config.toml
learning_rate = 0.0039
precondition_frequency = 25
one_sided = false
adamw_weight_decay_other_params = 0.01
Rows from block 9 of a small sound classifier, named by matrix and row number. Each number is 500 + 50 x the weight over its row's rms, rounded and kept within 0 to 999. All counts start at 0. Numbers have three digits each. After the name is the row's rms in percent of the matrix's.
After each channel's rows are labels from the 100 clips, of 14976, where the channel reaches its highest value: "strongest on" is what is common among them; "peak in band" is the frequency band that holds the peak. Only what is clearly more common there than usual is listed. The data: notes from a synthesiser with random patches. In brackets: how many of the 100.
# c30: last pointwise conv (model.blocks.9.c3.0.weight, 272x272x1x1), inputs 91-181

c30.45 082:472537565559459498487522549489526514482460464523599489601486540485476454497500504468420473581448446496469496487459430499568527401583526509550510509471459520632507503490498537422552497410533515470508550466470459445500443527458515407501473443542526558574499524511492413541475
strongest on: filter wobble (97); bass register (61)
peak in band: 0 to 250 Hz (39)

c30.185 086:520439492442506441446470605524439427530465485476433568554476538530457487507533426503486418568518578427523510504502600443463406508444548499448530482639496463525436518487576515449475532458569530561479514541500580517491533509440420494595483618473523530514537477489535548552577
strongest on: text has "pass" (94); filter closing (89); resonance (70); bass register (51)
peak in band: 250 to 500 Hz (48)

c30.80 105:528591584457436459463519466458451498472545488603566463559520534504497452436505578515461463498535503429463470534540527503521556548516417595409486399537542389489517512436567459467459486504594532463464511499510428535449556520472433455533521484436490486518462483552463525583501
strongest on: filter wobble (84); notch (56); text has "register" (53)
peak in band: 250 to 500 Hz (37)

c30.54 092:508454399479602471587523478552551503383367538470472503462457584530553621549456569548535514566533544551374491484518526472496549501445453490468483501625543466457472566447462552454512460445499500486486517536494527532433445524517500528490484444436529498438512523521606459518463
strongest on: notch (47); harmonic FM (39)
peak in band: 250 to 500 Hz (33)

c30.260 093:591611566575490490452515556507535446469446472419508506544498506494467440482515429507515528468562457531549464572473487566611489514525508465538453568502511570504514539630503501487480414526494564595517503489514539480521555552512501497438546532496489519441585489643551526570493
strongest on: bass register (86); inharmonic FM (38)
peak in band: 250 to 500 Hz (59)

c30.108 099:494526509554581512613649551623499511574488382454464481436539545421513530496467461461554449610522445524489576502455499482481647468550548557510448524577516615443503483425443450564489462571405549474512483523578537485481464435448537486434452498500441527465532522487380489460499
strongest on: filter wobble (99); low-pass (59)
peak in band: 500 to 1000 Hz (33)

c30.92 092:445499464510537471478473533473494546457543479477507541502456494556508624470540527552504500531497578461549452483521542455510569460393521555462500435433412505458432538557466604520543520673553521497451508459489503487467504476543470513535470473477401463407467518518427505551539
strongest on: filter wobble (73); bass register (67)
peak in band: 500 to 1000 Hz (47)

c30.256 104:475526512447502549511464511494495497485445551613499436499489522485531461410491446468511512584573502423425465515462458473524432517443547499429482472538528551519520442476480515446493434408610622534455435463530438377497548501487453445453445459509513482578521557479595489425537
strongest on: filter wobble (89); low-pass (59)
peak in band: 500 to 1000 Hz (32)

c30.206 106:497548548510591532478429437496466520402465560460412545464466587561547465499547476481644452404449548546515483444428535520458469533505464544529417481456458479561476395474538506513525473487505524561458592503552524443544467506495379432520420429552527590448438537505465555413451
strongest on: notch (68); filter opening (51)
peak in band: 500 to 1000 Hz (42)

c30.13 093:503496563546522509450483491642472469489577469407531470528479441466436483535477436461443560426431625429485506506560549503449469623450543479403472606566475516555556489525603507598497624544435473498605458543509386481423431514464602495560542492416561526569502579567531505568551
strongest on: filter wobble (73); bass register (51)
peak in band: 0 to 250 Hz (45)

c30.158 103:531461432524490392494476503451595538502477452516480496558604584467525469494518473468487506532551428504449487523446512437487539506534468500460522527607523517530512490504497437487479501578572530555483540463386508472469538506463510416580405637556427536579595503535434490452538
strongest on: notch (87); filter opening (68)
peak in band: 250 to 500 Hz (37)

c30.125 085:510519480524576494404531630442506461463547527549452519417479591508585546501442546536431498524468491526557412440618496459486450492481532468496487434523443559560538527522555459500473534533454445460489439446507391535531523435522500468551549581453449551424495536489478472435492
strongest on: pluck (51)
peak in band: 0 to 250 Hz (30)

c30.155 087:438493451527535593508555485533568457534535508482434585502446504484552483399588390544484573462548573526463508471443447478465501485493472496482452546518434634488500516480501540529421471482508512486365409580474494452396519401533464489488523554510465496478499598538526485525477
strongest on: filter wobble (60); bass register (52)
peak in band: 250 to 500 Hz (46)

c30.208 097:463518440463539474466455504486586582540529509509532520474469429374506552445556443464595516475509417422508379439551581426455479513495569551496523461563511484552492486459490536545566530555515434550521519511568538484464482567518477524516477506528531474569555536422552519501497
strongest on: notch (97); filter closing (73); oscillator: triangle (37)
peak in band: 250 to 500 Hz (37); 500 to 1000 Hz (30)

c30.215 101:477421618538469459498533478531589496434504435543439427480621489529502479468452511583501462628375533604455586508440521491567438426452517507474445434552487534492412618555485558471523480511518446504495461419492507508550511500458497486529511525481455433474397523512511501440481
strongest on: no filter (59); inharmonic FM (32)
peak in band: 250 to 500 Hz (30)

c30.144 105:460468510517482481507492512524419413475566508489430470524447517556515419541569587521451390574618486416565441542415436538554493549422529532538498502488633494621412519479467367530374501450482552481519490460465457517532540444421481566575579511447443569464480501481554556469528
strongest on: filter closing (56); bass register (49)
peak in band: 250 to 500 Hz (54)

c30.263 100:538564540527519594397467478473515454498524442563453543551568512514454572439498482503485459517541490534532473579448469522518449473522553499402552479469446509448439545412557503463536363518461488495505502440547500394454505498472477457444505421502501508541548472554516540515613
strongest on: filter wobble (42)
peak in band: 250 to 500 Hz (42); 0 to 250 Hz (34)

c30.42 085:466514425456412518508423538509480487481483498471452420488575409557485604571493511541475520522430480517494434539600452554490522465511442523513513453388521517549533519542507475377392539594447437466476466518450675479511477601578474511504477528555542507443521496587492528494528
strongest on: filter opening (82); bass register (62)
peak in band: 0 to 250 Hz (44); 250 to 500 Hz (37)

c30.177 111:505486555532396535384482546447430514510470426486453428501515464420446582483419502482483468495471488408560538449423549399495507524482496560522472478513491496545452490447491532542505511590445530456521517473590515384477526549516471460505450502523563531456501497505473550451549
strongest on: harmonic FM (51)
peak in band: 0 to 250 Hz (41)

c30.11 089:472577471478459501479409465435477543484586428558480504478528416474491430547515449589475481505489497550428448417430510456436567519458529550477489541551416466487533544582434567477493439532524562480607491475519513585518536411542450592523546503549538550504526571569489599548537
strongest on: bass register (59); filter closing (52)
peak in band: 250 to 500 Hz (53)

c30.14 093:498565476497596525487449421470482437428468620506492519469519501448430481590444506561491437519478576591522539410478445477581505472510508507531507487485578460465439629518467509477472529464475491478524416476582523418454530503488538537505570555564509561531539540513472580430535
strongest on: pluck (56); bass register (51); resonance (42)
peak in band: 250 to 500 Hz (64)

c30.246 111:486530548536638452412449593534441527445499517470494472528505466469485537496529365497437494498571466478507499409519506480501561519492536550507503470457538569505496505606481511512553634557546533503494500507504383472495436533463496550553489382519502426583480516503533433416490
strongest on: filter wobble (74); high-pass (61)
peak in band: 250 to 500 Hz (41)

c30.137 090:417532529522390561569482474556487529470557380485488495508532573489512441510525439428507609500479540634575510465505529536580413464576453469500445536511526441500492546442507475433514449489437519516488479524483488552541471452447508468476330532479493509514454672499551466480471
strongest on: pluck (51); low-pass (42); triangle (36)
peak in band: 250 to 500 Hz (56)

c30.241 097:492447486554488516476417550446433508432505511518469475565533523548421534427456410582515532478508430532437404489457499486450515487489497497474491548466390642479573527455551441542495489462511505628491480505519557508484533571460660463554522467488514495470517524428530566481559
strongest on: notch (77); filter motion: fixed filter (76)
peak in band: 250 to 500 Hz (44)

c30.175 090:482462493531501496440465532582410534540499446503537513484588501503494485491571452493515497517466547482450506554531601417401515571507460535498458464583461524471512558484570526548512591525503528443552468562426464526510550464535570560516477486562505548614496530505480490459496
strongest on: filter closing (79); bass register (55)
peak in band: 250 to 500 Hz (45)

c30.66 084:420423579484471466620494470426562508430507578472601495595476486526587441632547454546442501434477477449507448536566447483485465600454506466526475564565471500486468533492539545447420566560634531541405444511536504536571514427592464529494519459471508527492428370487524464501515
strongest on: filter closing (95); notch (41); resonance (35)
peak in band: 500 to 1000 Hz (31)

c30.25 102:486490531564474477542540488532622499539512632446405461524495450536555469434494480570495422416399471554572497530493516565572543490532563473484441547433469523497488407476531506425468527560554479490489478447479586420527464392438527484502487531596475468611475483425479527511495
strongest on: filter wobble (100); bass register (64)
peak in band: 250 to 500 Hz (63)

c30.201 097:524536472543483504549567507531453486556625435457647502463556409422607506592475580407526547550463420446502579591541521500496433569630525410404492547507494491477474539495558512513442494495411543456522492518511556543526605585473469606442536480456565487413549463499593410444471
strongest on: bass register (55); harmonic FM (39)
peak in band: 0 to 250 Hz (43)

c30.169 116:415519480462511502462538476504497503489422467590578454507497498488526514534469440416501521502613432509453495478511412528511468607519435492358524630530459472515491500494553491454399688481595439502492423522535475547481500455524524482611510548508499470606409520563506474491586
strongest on: filter wobble (96); high-pass (59)
peak in band: 250 to 500 Hz (33)

c30.96 123:561546479446482544497521556452483478502526563564519434534518474530489528503426463556369530455413433515649468472516523489463474509513476419501595497459541523564502503469527512495509472496536531574549448465527492517518514624514522591457528412562503483567480496532521458408477
strongest on: filter wobble (100); high-pass (53)
peak in band: 250 to 500 Hz (32)

c30.255 122:518470458493513553484547522468524506501472504421480542568482541494500545541446591465629508514509598522526519485619519463446521486484486427570449509515448434403523542474633437531516513508525494586536494493514559463498478451502561483498402515573550430620522427505433485544589
strongest on: notch (100); filter opening (99)
peak in band: 250 to 500 Hz (33)

c30.245 098:445545461380498563470551535504460617509441528602513485555498511502470584503412526484405514457510513540529467542439502545412521548419420522502444494552473416559391545508463497483460484546512392472437501474499495497418403445442596403499479519567472499555511488501477458494470
strongest on: notch (77); filter opening (73); text has "register" (54)
peak in band: 250 to 500 Hz (60)

c30.111 092:502473518450542451459464533446539450637414569479481516498516510453639563508485474477524553494511467512513503543461441530439437525519544453516503517470426528435501522474447546462545407481462500424495485538466464522411520540535469465548385566503531492476468505527528533504585
strongest on: filter opening (98); resonance (49)
peak in band: 250 to 500 Hz (35)

c30.190 087:464492520564505539497451432544499492508533579410481505499435466451458447503553512499397494564568592510430528505525455552510463515554559604507430621484524461545487523491435559537567456427469458535579416521502496563468455440529507450520582509352504547525546559413588487589482
strongest on: bass register (73); inharmonic FM (35)
peak in band: 250 to 500 Hz (66)

c30.97 097:520480532568532497477522512532465416492551477560551550459520384465454505463429547391490430530494494466472477561528472475520487603522551504473483537537546436501453620491507459566537438477473405447441468508444547438593512487517505523477320602540515540544478485543518476526445
strongest on: tremolo (67); pluck (57); filter opening (45)
peak in band: 500 to 1000 Hz (41)

c30.141 108:537567512515557429578523514515509426437464508550485456587483439449472405486499487423499617478542459458463375542470526500545467417448468426429574616477597514473498546548505556518509573456429463554467513495482480446521483529446527526504455517438532507484434529574502541579527
strongest on: tremolo (78); bass register (48); triangle (34)
peak in band: 0 to 250 Hz (36)

c30.107 104:447557451443474522543500561452486509453543471551486531552548513618406545562460428508465505524556439455500503489474447446559493486507416561450475518535545505457433491532438486407538479540521487625466536490516430546504539381475489353484465477565483594515476581480559491526516
strongest on: text has "pass" (94); filter closing (79); resonance (43)
peak in band: 500 to 1000 Hz (35)

c30.143 111:519550521516458442429478528533495466440513486542471513506363487496495421462537517476481595533416455583510437487528505488471496516564495483467456457405503463473461551503453471493509445460452537552444509546450543431492505514569545540418502496518530573409487609628492586516493
strongest on: bass register (57); inharmonic FM (33)
peak in band: 500 to 1000 Hz (49); 250 to 500 Hz (30)

c30.88 094:485456531490435448584600494491521483550518527478482494573499514473507439618474423527546475432512521558487444479481469520475478435518465524456511493501468531488520524459537595535471496468449443541458474376446466456517485477492489469448384516466534511677669557437534396555475
strongest on: no filter (43)
peak in band: 250 to 500 Hz (33)

c30.36 085:534481562562561500512512448551507521412515574585454528571538509513494500500482404439469415560431472514471428455507522556409600447458486525513407455447477540525515518519543456470501467502459566482513517433517491493527604522486591484476486520475474510509503570514523536408487
strongest on: pluck (51); triangle (25)
peak in band: 0 to 250 Hz (56)

c30.240 109:411411544559487482514586561546409533518476581429446475471550527482489495559515519505527486459506465480528514484477486487497513409509521538491501461481528604526458436528617541481465546546640525416497538508603494522438553556468504500545474479543411463464439533428452624610505
strongest on: filter wobble (98); resonance (42); high-pass (42)
peak in band: 250 to 500 Hz (44)

c30.222 103:438450558522538441481492505517444440425509523565468513506507533494483453461529498492495419481533414543480503528522452441590539497446437432557565536497490493464454521474522520502464541494630526479577554504531465532608526557467495511538528567494521466491443505462536460544617
strongest on: bass register (57); inharmonic FM (52)
peak in band: 250 to 500 Hz (62)

c30.220 093:489464484493549523494538497472582512463559488546466505551451503471589468337592522507428478551518502549463524528534391489438430491435468491444491510454500530637524516454529467500582501514594457499486553425504528434470427573521426517470488470484450524457508522494482441505572
strongest on: notch (92); filter closing (82); oscillator: noise (29)
peak in band: 500 to 1000 Hz (34)

c30.180 086:468479479596510498623542530504470446532399521464489532505484492468496439459471526492528476514460533528545551467510508523441477484541505569497443595451577523539559521500517448518517490450454562497509467483512268396435510525486399499494604499471496562471556534476508574540546
strongest on: notch (71); bass register (58); oscillator: triangle (37)
peak in band: 250 to 500 Hz (73)

c30.1 112:434547567589464516494563545486478511453501518470548453470479475479589499452502501468557576455562481515457477431541457516542493515514543567573515525445430600523456560479533550482519572613623547538474560536577563529449511490585419446518465448510442480463481467447481493561509
strongest on: filter wobble (80); low-pass (45)
peak in band: 500 to 1000 Hz (30)

c30.27 100:548458518486558517425503522611562546507485529473494442614489524493582478427550571511447484463462457445481469504501501539467523444506498526436497478530526464458504641565463438496563512420582493516508445487503448479507450495476500399517589518559514531520549498571494441542542
strongest on: bass register (73); notch (52)
peak in band: 250 to 500 Hz (74)

c30.203 094:439481494498479478495478528504510522481443520418546458491553605488527446469483483410428425534486503546519527549412516442425501511444464491515487530554459595492530472488505490513521503530498426494503466573566349511373610406421454451484475510478561463456457479467573450477489
strongest on: notch (69); filter motion: fixed filter (45)
peak in band: 250 to 500 Hz (61)

c30.32 104:520538548566508505559487516479439463449466520562548454494538478563485556449551362466527409481526453483624489516501450514485505538514484419509460464472434463511590539474386539601434507449500483539541458558482545439450425543539449521560514480502546540515495596515441402449480
strongest on: text has "pass" (94); filter motion: filter opening (46); inharmonic FM (43)
peak in band: 250 to 500 Hz (58)

c30.26 100:503461551515431553477594520457506529495510521495555500400350541414491436542417536427546451605475513528483568494457512513533577457561468483529443532515475498509482522420459497532471358524472442539529489470637590483515507540505456570487553558530532546567513517487587550431492
strongest on: notch (51); harmonic FM (45)
peak in band: 250 to 500 Hz (36)

c30.253 097:545540543540604536441440566515378440469510511507469475463417597506531469442519497507483468521490483500534485478622506532620439504429486429525528481381535484541557412414519560558540509545487537469527528508577482510542471547628432518487447562419487532496561480483493524403465
strongest on: filter opening (99); resonance (84); low-pass (52)
peak in band: 500 to 1000 Hz (32)

c30.19 100:459432495407491440485565532493407507453537555526552458567492492599535582494478457461474492534564572476465448525601544504595412574438521490438466537464483523559471468527556529508439528437594498457480460615521494452459519524540440466622530529450463492541416539598581453461470
strongest on: filter wobble (89); low-pass (77)
peak in band: 500 to 1000 Hz (32)

c30.210 091:452497400579516538473502433503464431511516479567566528455572525563551419585400488547507412501551455495492468436451447462427531443451440508486538519522480485482410569492409609517526510482491508504464520524511540457552521556506530508569670467515506476485492410503457542454563
strongest on: bass register (69); filter closing (67)
peak in band: 250 to 500 Hz (56)

c30.242 108:515508490562576477556549526500555467547548509580527498440522492375542576481425467502536578430518377535511519503489479412555527511557496421481533491444626489482479543452510432432558524496533525549544510465549653590459506400517382443531501532520534463366488578442419507454514
strongest on: filter closing (97); notch (80)
peak in band: 500 to 1000 Hz (36)

c30.195 109:468555428538490549445544496476540480519634541453494537494499473473469456414562493450511550513464620448473551466635506531426527506496508479419448487555509461515554452486491506505451499465522551409528464591564529539405524475529577506608480643400443477462557452520386436527593
strongest on: notch (99); filter opening (98); text has "register" (60)
peak in band: 0 to 250 Hz (42); 250 to 500 Hz (31)

c30.147 099:557595479548451391526527592463546470406405508515527536492530519544580522486478474472596460490503363440511514589494489464538558530506463428545429446522464639549571526596490407514505407483492500596526565507442451446557449499535471632477551515522403472493518459497436529494512
strongest on: filter opening (99); bass register (54)
peak in band: 250 to 500 Hz (38); 500 to 1000 Hz (36)

c30.170 088:471498461508552523581436544463471486535519369523583579501584514397433549506417440531487548545486601534518479532481501514593561482485462497584398453498487501443489401549505596516542502480425502412552492540377506525465424504462575582558525488558579493590591449569524487474482
strongest on: notch (60); bass register (53); filter motion: filter opening (48)
peak in band: 250 to 500 Hz (33)